{
  "model": "spectrogram flow-matching model",
  "dataset": "drum patterns on synthesised drum kits",
  "train_examples": 26041,
  "n_mels": 64,
  "hop_length": 160,
  "input": "log_mel",
  "spec_augment": false,
  "win_length": 512,
  "conditioning": "none",
  "arch": "dit",
  "objective": "flow_matching",
  "cond_dim": 256,
  "logit_normal_time": true,
  "norm": "layernorm",
  "hidden_act": "silu",
  "mlp_ratio": 6,
  "head_dim": 16,
  "fused_qkv": true,
  "qk_norm": false,
  "inner_norm": false,
  "moe": "top_k",
  "num_experts": 32,
  "moe_every": 2,
  "expert_mlp_ratio": 1,
  "experts_per_token": 2,
  "shared_expert": true,
  "patch_size": [32, 4],
  "layers": 8,
  "width": 192,
  "positions": "rope",
  "optimizer": "soap",
  "beta2": 0.999,
  "learning_rate": 0.0018,
  "beta1": 0.9,
  "shampoo_beta": 0.95,
  "eps": 1e-08,
  "precondition_frequency": 16,
  "max_precond_dim": 1024,
  "one_sided": false,
  "adamw_lr_other_params": 0.0013,
  "max_grad_norm": 5.0,
  "gradient_noise": 0.3,
  "max_steps": 7600,
  "batch_size": 512,
  "epochs": 149.4,
  "lr_schedule": "cosine",
  "final_lr_fraction": 0,
  "warmup_steps": 1520,
  "weight_decay": 0.09,
  "adamw_weight_decay_other_params": 0.05
}
Rows from block 5 of a small spectrogram flow-matching model, named by matrix and row number. Rows with one number within an expert belong to one neuron, the router's apart. Each number is 128 + 24 x the weight over its row's rms, rounded and kept within 0 to 255. All counts start at 0. Numbers have three digits each.
Before each expert's rows are labels from the 100 clips, of 14848 (inputs lightly noised), where the router gives the expert most weight on average: "strongest on" is what is common among them. Only what is clearly more common there than usual is listed. The data: drum patterns on synthesised drum kits. In brackets: how many of the 100.
# router: router (model.blocks.5.mlp.router.weight, 32x192, trained with AdamW), inputs 48-95
# up: expert up (model.blocks.5.mlp.up, 32x192x192), inputs 48-95
# down: expert down (model.blocks.5.mlp.down, 32x192x192, transposed), outputs 48-95

# expert 14
strongest on: snare (79); text has "tom" (58); bossa nova (29)
router.14:167089157134078115130117093132137144100098129116136098143136120108145178171106115130122063128061076106161105101124116116122175122170098105118107
up.0:129116095151116150178098127121118163113136127151152163101107095163124105061139135143116166084125087114126153113146134130134167138189181122105105
down.0:110111118143105180161141125162175146141126151127083114121126136135132153138128136121091181129131099098208136160128144150097149112077183159134154
up.1:125166103097145129128141075142143130113175156122115089089100091163069133127088135124117133114117138098182156149167111138146139148098106137115164
down.1:119103146133140108115130158162155097099141123083126115106130143128138146112156118111133115123135119139157138111104132137122127153156121100117128
up.2:148130124110123136116150116147155133123147116099116123087145111156176147125176138096126081062161103075126094155118115135121179111124163126151138
down.2:145093094086129137077149124162100122126103119142126162117151137175135138119116108132159115150089106130113162126135165117077109110099119120144130
up.3:112173167104131148179102099102098130140120118078133098126115119127124132159153083079124091132115128086090137132119121114154158129163141089127106
down.3:142152139126091113166102123094112111125119139129125133153129146098160134137116160135152132130152111164122163136129140100152087091112130126146163
up.4:148125157134152116127097161140127160117104142129171076140105118162127191075161086103135143170121104096138121129143155099145122113130138137135094
down.4:136080177102136144099155135135120112186126134136139142125133124088138173141127127155142156136148134114089111092165117117120140126152129121132127
up.5:132115137177108110150066132124189127110098140152110075116131151105144157125112131145116145166168142151159155134142124136120141145146164151127144
down.5:130115132130145109121122148159121119086126135130120092110125123184142151083134152168126143112082134155114141096170097113120148162148126131166155
up.6:153166110131164182119116120122166129129131122107096084121131128166118147137106104139102135145152134091138088159139110139169114098138150150128078
down.6:135138136121142103116089134122155179148162147122138165144136156090092215145128061098078121107082108141118160136121112108117088135125136115139152
up.7:092143129101130110105095146084159172119164105108123113158139098127160111066153140110144105113149126148177094099103122137123136107081142089125136
down.7:134163149138077132139067137143122070114127124120154146094132138150133144119136098098160118114146163083182075088110115131148141125118138148132112
up.8:085142115120169120114083096121124157139151129120117123111131170129106152166147109143139109107150082147105077133108156128108139122171114171150129
down.8:161136178090114145135120133106152116124170124145108113126133128072137175108130128127131116156103133184129126095142133061132132143150122125173145
up.9:143143151148122131128128088129122130149101107137185129123095115125125162127177081135167122140111158077156109102100130129138106109129093158148122
down.9:101079147158147162134132121117121125121104162118121117144157092126109126129101166085119086115138143152156059138158113185161102171127132097170101
up.10:103150128107093143120107085110071137137081152188115105117123164117121109118154148134148097100097131140104085132080143126088098098113111117115106
down.10:110128149128114118136110090170137160096110104123115099149104115153163118117104124126126152115108067084119129136147148131113124114138157134162096
up.11:108083126114115134137151150106138120111149109163123107124096167107128112101072098153107146145155104144143155087122120103159128163161135156136122
down.11:168116143172147107132099130165122118153160123101124131140119153128146122099134151097171134113093144161104162146153124114114123119114145127190121

# expert 5
strongest on: ride cymbal (96)
router.5:134108157110090120074099134134141088146135144127092102126075129092093102127128123153113058121103114133101150132146077118135130156154114121097129
up.0:149131198176124180135133153118132127085118118119124140108103143114116134123145141133137118107151134121121119135188162087128152110141103192083165
down.0:154142146140128128155142140137152148114117137140141119123158112114159137112128151134112144111106116120069158115100079125110106100089135144083105
up.1:193151105122102136126102148117174136132180116127111102093160110134135131162106110134123110102102160133169119128087114120075092128107125168104113
down.1:155099142147145109155131154120120106164114121131132140098148153165122150139099128147106153148102143109129132100144139132132152133163163109161120
up.2:117155129094092164126192094126128138133108143125131120134165106134156170148131128152176130090106123122179143118112142097125139137128158126114142
down.2:099111116134104109135139195104137113152121117137156152114135149127115162151145134136156156108146126049102171099097117115114125108107097158136175
up.3:132193123117127136119104111111142144137148112142124123135142106097107137124121162136130101124110127143139114099125166175182125110129151120154148
down.3:163123132162112121125117121129109092147148135113131097122152140145127154148178134103134098137157146101141145140134135111137071103133091124099209
up.4:147131124109114100167141055154168131112180134133142151112163161126144150154104077167137112149128103132137120087119117082098080117124135132126112
down.4:163135133125133154160152161131123115133164129160110106170097073075094121090105133143106165092083136123158139124108159142139145100105101115134149
up.5:091115173079087119129157137154209144133128115126143120131163153118136107122137088151118124095169107112119119138128116076109171169136105135143147
down.5:149128147094124108134117106171112144137163106108098099147105161137111122148116122088100112189151135111182110147124162144144109159121100117143140
up.6:181160132140122144150108103088092142163164119144151139120117103096144125080133154145107140099206187110148135123130133146134112114154097065130137
down.6:110168138130129142140114126132111112157134162152169105115103134134135136104095090120106094139139167149128082176152114120106138151143123118086175
up.7:118114129150154096068132109106170136108117150159122120107132160116126140081136138140118088118128123121179178115175156113164139165109108126116117
down.7:143151127080182134103162130069131137130111148128119154206133128129104088141113116145146129118120104103138109152148140095138146115160162162118132
up.8:134151125112094069133143135092127131092138117113102112145123087123075146173102094104130098118114098132123106122132141085113181107169129136134143
down.8:152141097134117122069098126126164107119105137078106147132119158143160139115132137135129149136128137136073143120161108129170106156172104120139136
up.9:124065163167114139110116125139136104151112163101128144159151113137117095116106156108128091106093160126127123170132108146123112124094104138089141
down.9:087108143126143091115179102107140123113092124155142106112152145121125152107136172110148144161183157140094113144131140136132175126116093145115128
up.10:103149125145156129112131111099118145127157121131138125153140117143142117091197118137096110135136116150103157107143125134141139126166123115113116
down.10:137087124115116099152096115060173126111132099112117118125097137122160154105087090111133146167142115102139151120149134104115127130166119121129136
up.11:130160154125113134140130118143134116171197149164113142116135113115133082148151100083112159101126164099141108111142112107136150154090146157129101
down.11:101130140128190119106110109151116114134080096141109156126145082143143130129118092131102144129116138163109153090100142101173149124092192142098126

# expert 9
strongest on: thin (high-pass) (42); one drop (26)
router.9:141103129145144098124145126134132163164094134152123124092086152148155152150170127104118147127149113118112131143166116151094093113114100132113133
up.0:139092124110116105174102126162159135116135121111144147098138156133157113125123136145108145137144132122123071183134128112088131093112131137129093
down.0:164153123091122153170114112180178095119161156137117156135152112091109123101127139142143133123121082111131139136135123112119151202137147129108076
up.1:122107073113165140127073143074132147137137115116129157055117077107144129137110139101155081093094085103104125119154108113151102141178134173088122
down.1:113106111145090107126123151102079109127127125136146163129103168111129112163094143139117109118115122183122090130100120136112173127133107163098147
up.2:157135151117141098123168140153139099158146121117096121132121131133112103171137110105158107107153128118114103123108130119050173168159133109120126
down.2:163095126160107134122142104121167145115079117142095127152120143136152115097130079125147144161145116147146125104128105157120112177166121133158144
up.3:108145131136103143146120130172078154117128115154152077119120165119148060167124109147127113099075092129140141138125120126133133086144091164166159
down.3:135132108136111140116102086178116122129159143146124212118115148123132135128109142126109179116121141143120079122083138161130174143152128087128123
up.4:116122142109116098118073105116134152163163137154135087118110128105088110116124130097059149125102111122127161156121180119118137124153127100085138
down.4:094135151130145102116119105119172132111103174155109122135134105151086119131142122105125128134140126102151093084160140106116137130091144189118102
up.5:126155137115113150142107160136137172129115092117114097088147124122122158174127115045107153126108148133114129114100147111101145158122143148152114
down.5:164169139124152102080147118152152124110084103113112110126097132067125125105143147152137134153081114131156105140147130130148068115096120192106121
up.6:126157104141119165144090121129104151153116120155116137162129169135161135183094132097121148122137131091107137136149107134153152085158102115162082
down.6:162124124163135151125125083153136156101183143109087137186117072124117143100130115088119115126160117145113138122098128135140135087117127099152126
up.7:097130177150141096134170124149111133111136143151136126117128068050158121115140179120172142180107144100137125130131088142139141066106113107119151
down.7:153085114169138113129151169130087170117179110168130128120163139094105146160141146125146117109109117101133132141143157100111102168131133157120141
up.8:140142102142106123112082108124090137118125109138129161110133115124142157140108151118144093130115068085136134149147163087114107115158153155146144
down.8:132101119144137130130135122072080137131086077154142169164117136094080156161124121147124127138137152142136118113088063169110078119110136139162144
up.9:140143141115135145135152171134101136139096166144122169133160156180162136116100164118146181103119100095119116101100144124134157130102131111145121
down.9:128128141142118108106150177131113151113103137125137164138114139141134127130119128104169143126130114159156135091120153159102092139121124151138100
up.10:098131095123141116117094120145106100151122093078133139119105106122207137098107160115165162092112147144072108140123105166179175146142096101134146
down.10:140116112132103129162081159145128136087135138099124085096111170142181140112084132104060089156155111126127098079097106114115117109136148134139126
up.11:093083117130150106107110140152088088177118081096150189093173111118118079150144117171140154114126120128131145178133092088158120138113103130160113
down.11:102134122150140145141107122119151121153108109124100145115127139113120135141111110138117127106112184157144112103136111171133165105122141132101109

# expert 22
strongest on: mains hum (94); one drop (26)
router.22:091101123108140120153131128148104104110176116106091093126164120142075127129147154151097148127144125137062100156140131133166118104120104129151140
up.0:142130144147125090100130151148122140096137154111114109133140114117114103142156145122095098146156136155102090151160119070119156129157141141152120
down.0:146128125116131163102117159093159114145114150154132128124122098105116087128112111145169118140120119125107171114133176157147114139119103133138135
up.1:182140166159115140128136107122153120136144143139120081152113094157097105129092115134123113165113083126132126123141150138165123134105135175104162
down.1:101074175140147120102127110162126136110083115146147140114153105118122131125149121078121155120107117114093157093151126115107152168137153098099145
up.2:153162137127161136127139169192111128156153104121160126116126126090131120154111116131142131133118109144127136156106123097132152113124127093072103
down.2:129130169120129165128121127136120172148133126124114145116122085128113102140108148198091129121124177130172120159142137119150104146126161121102081
up.3:139113121127120089115112137120169189113128116175099156110138129136173138129134151121119087099161112090108112132134093109144140110091124128114140
down.3:122150117136132119185136112157107121127082135125102146116121108135163178133114096170167100138123128098155129163137110128086138123125182149083148
up.4:102097162134154136159111135121126139114145119126120143028101131113104103141161105156155150125136118137113137140169126149101089070109128132109143
down.4:143125167136153109134164121139113111124124135162154102144149140138118114152106095124148148113110120116107142136129125121093131099096125159124124
up.5:117132092060132148115168106124132088150147106119130107116178136114164044109075160121154098101159100095163120148127130165155118098167106117134133
down.5:114106114126165102127133142170097140115096157123119147116156148110131102158122117099143171139164128105115113157147126120129121144124153146123145
up.6:183143144118188154102122145125121124070147142164139121143101122118122170114117133142157113090135087102095132158106149153118116160130096134119131
down.6:118131138110108127143111137142140171100129121109148119120160102162129139182131090112170115118114084148142141099112145157121155144102121122109158
up.7:160114129120145092120132146129101138153200085142109113152155107119151081131147111097131103134121129148127151107128132136090154130113122165083121
down.7:127089142109098101087113086125115136126119145158155158146147123104152089106124188141160153166124140157133139141169095116074118188155092140150159
up.8:118123131141115144129153141134107153130115130133115155123132133130100142112145181157141150129096133112101100134166084099125091100149109096173159
down.8:115174121129107126114118150161122120101116167148128147075129148142141116162130129170145172128131162159114107109131132172119091122100106136143192
up.9:108125163117142156130117144112129139125117141133147129134105139130152126155117133110157100124116134134145113121131119122110094168156156104124100
down.9:101114128106129157136155123115117156127148084136133127131104097143113144171098071142154133132107109138105178138139165124159125120107141143151143
up.10:136184140082084137138136151139086143115131130134123104131109140145143113116173120119107149166131102125112127113151152148116122129099091120116088
down.10:108112179122133113116108138099125126152122138121122118144129096115080136105155134126104152144130176139128133154137144136069122131097143109110152
up.11:172172146132118113112112115118137168099147106124153115190133067167141104118147102115108133111118129122099133160165130126130141148143121119124104
down.11:125160101134129094146151107124105107096110112144136139188117137113128149131107146105131196106104160113136121157138127139096147180124133144104124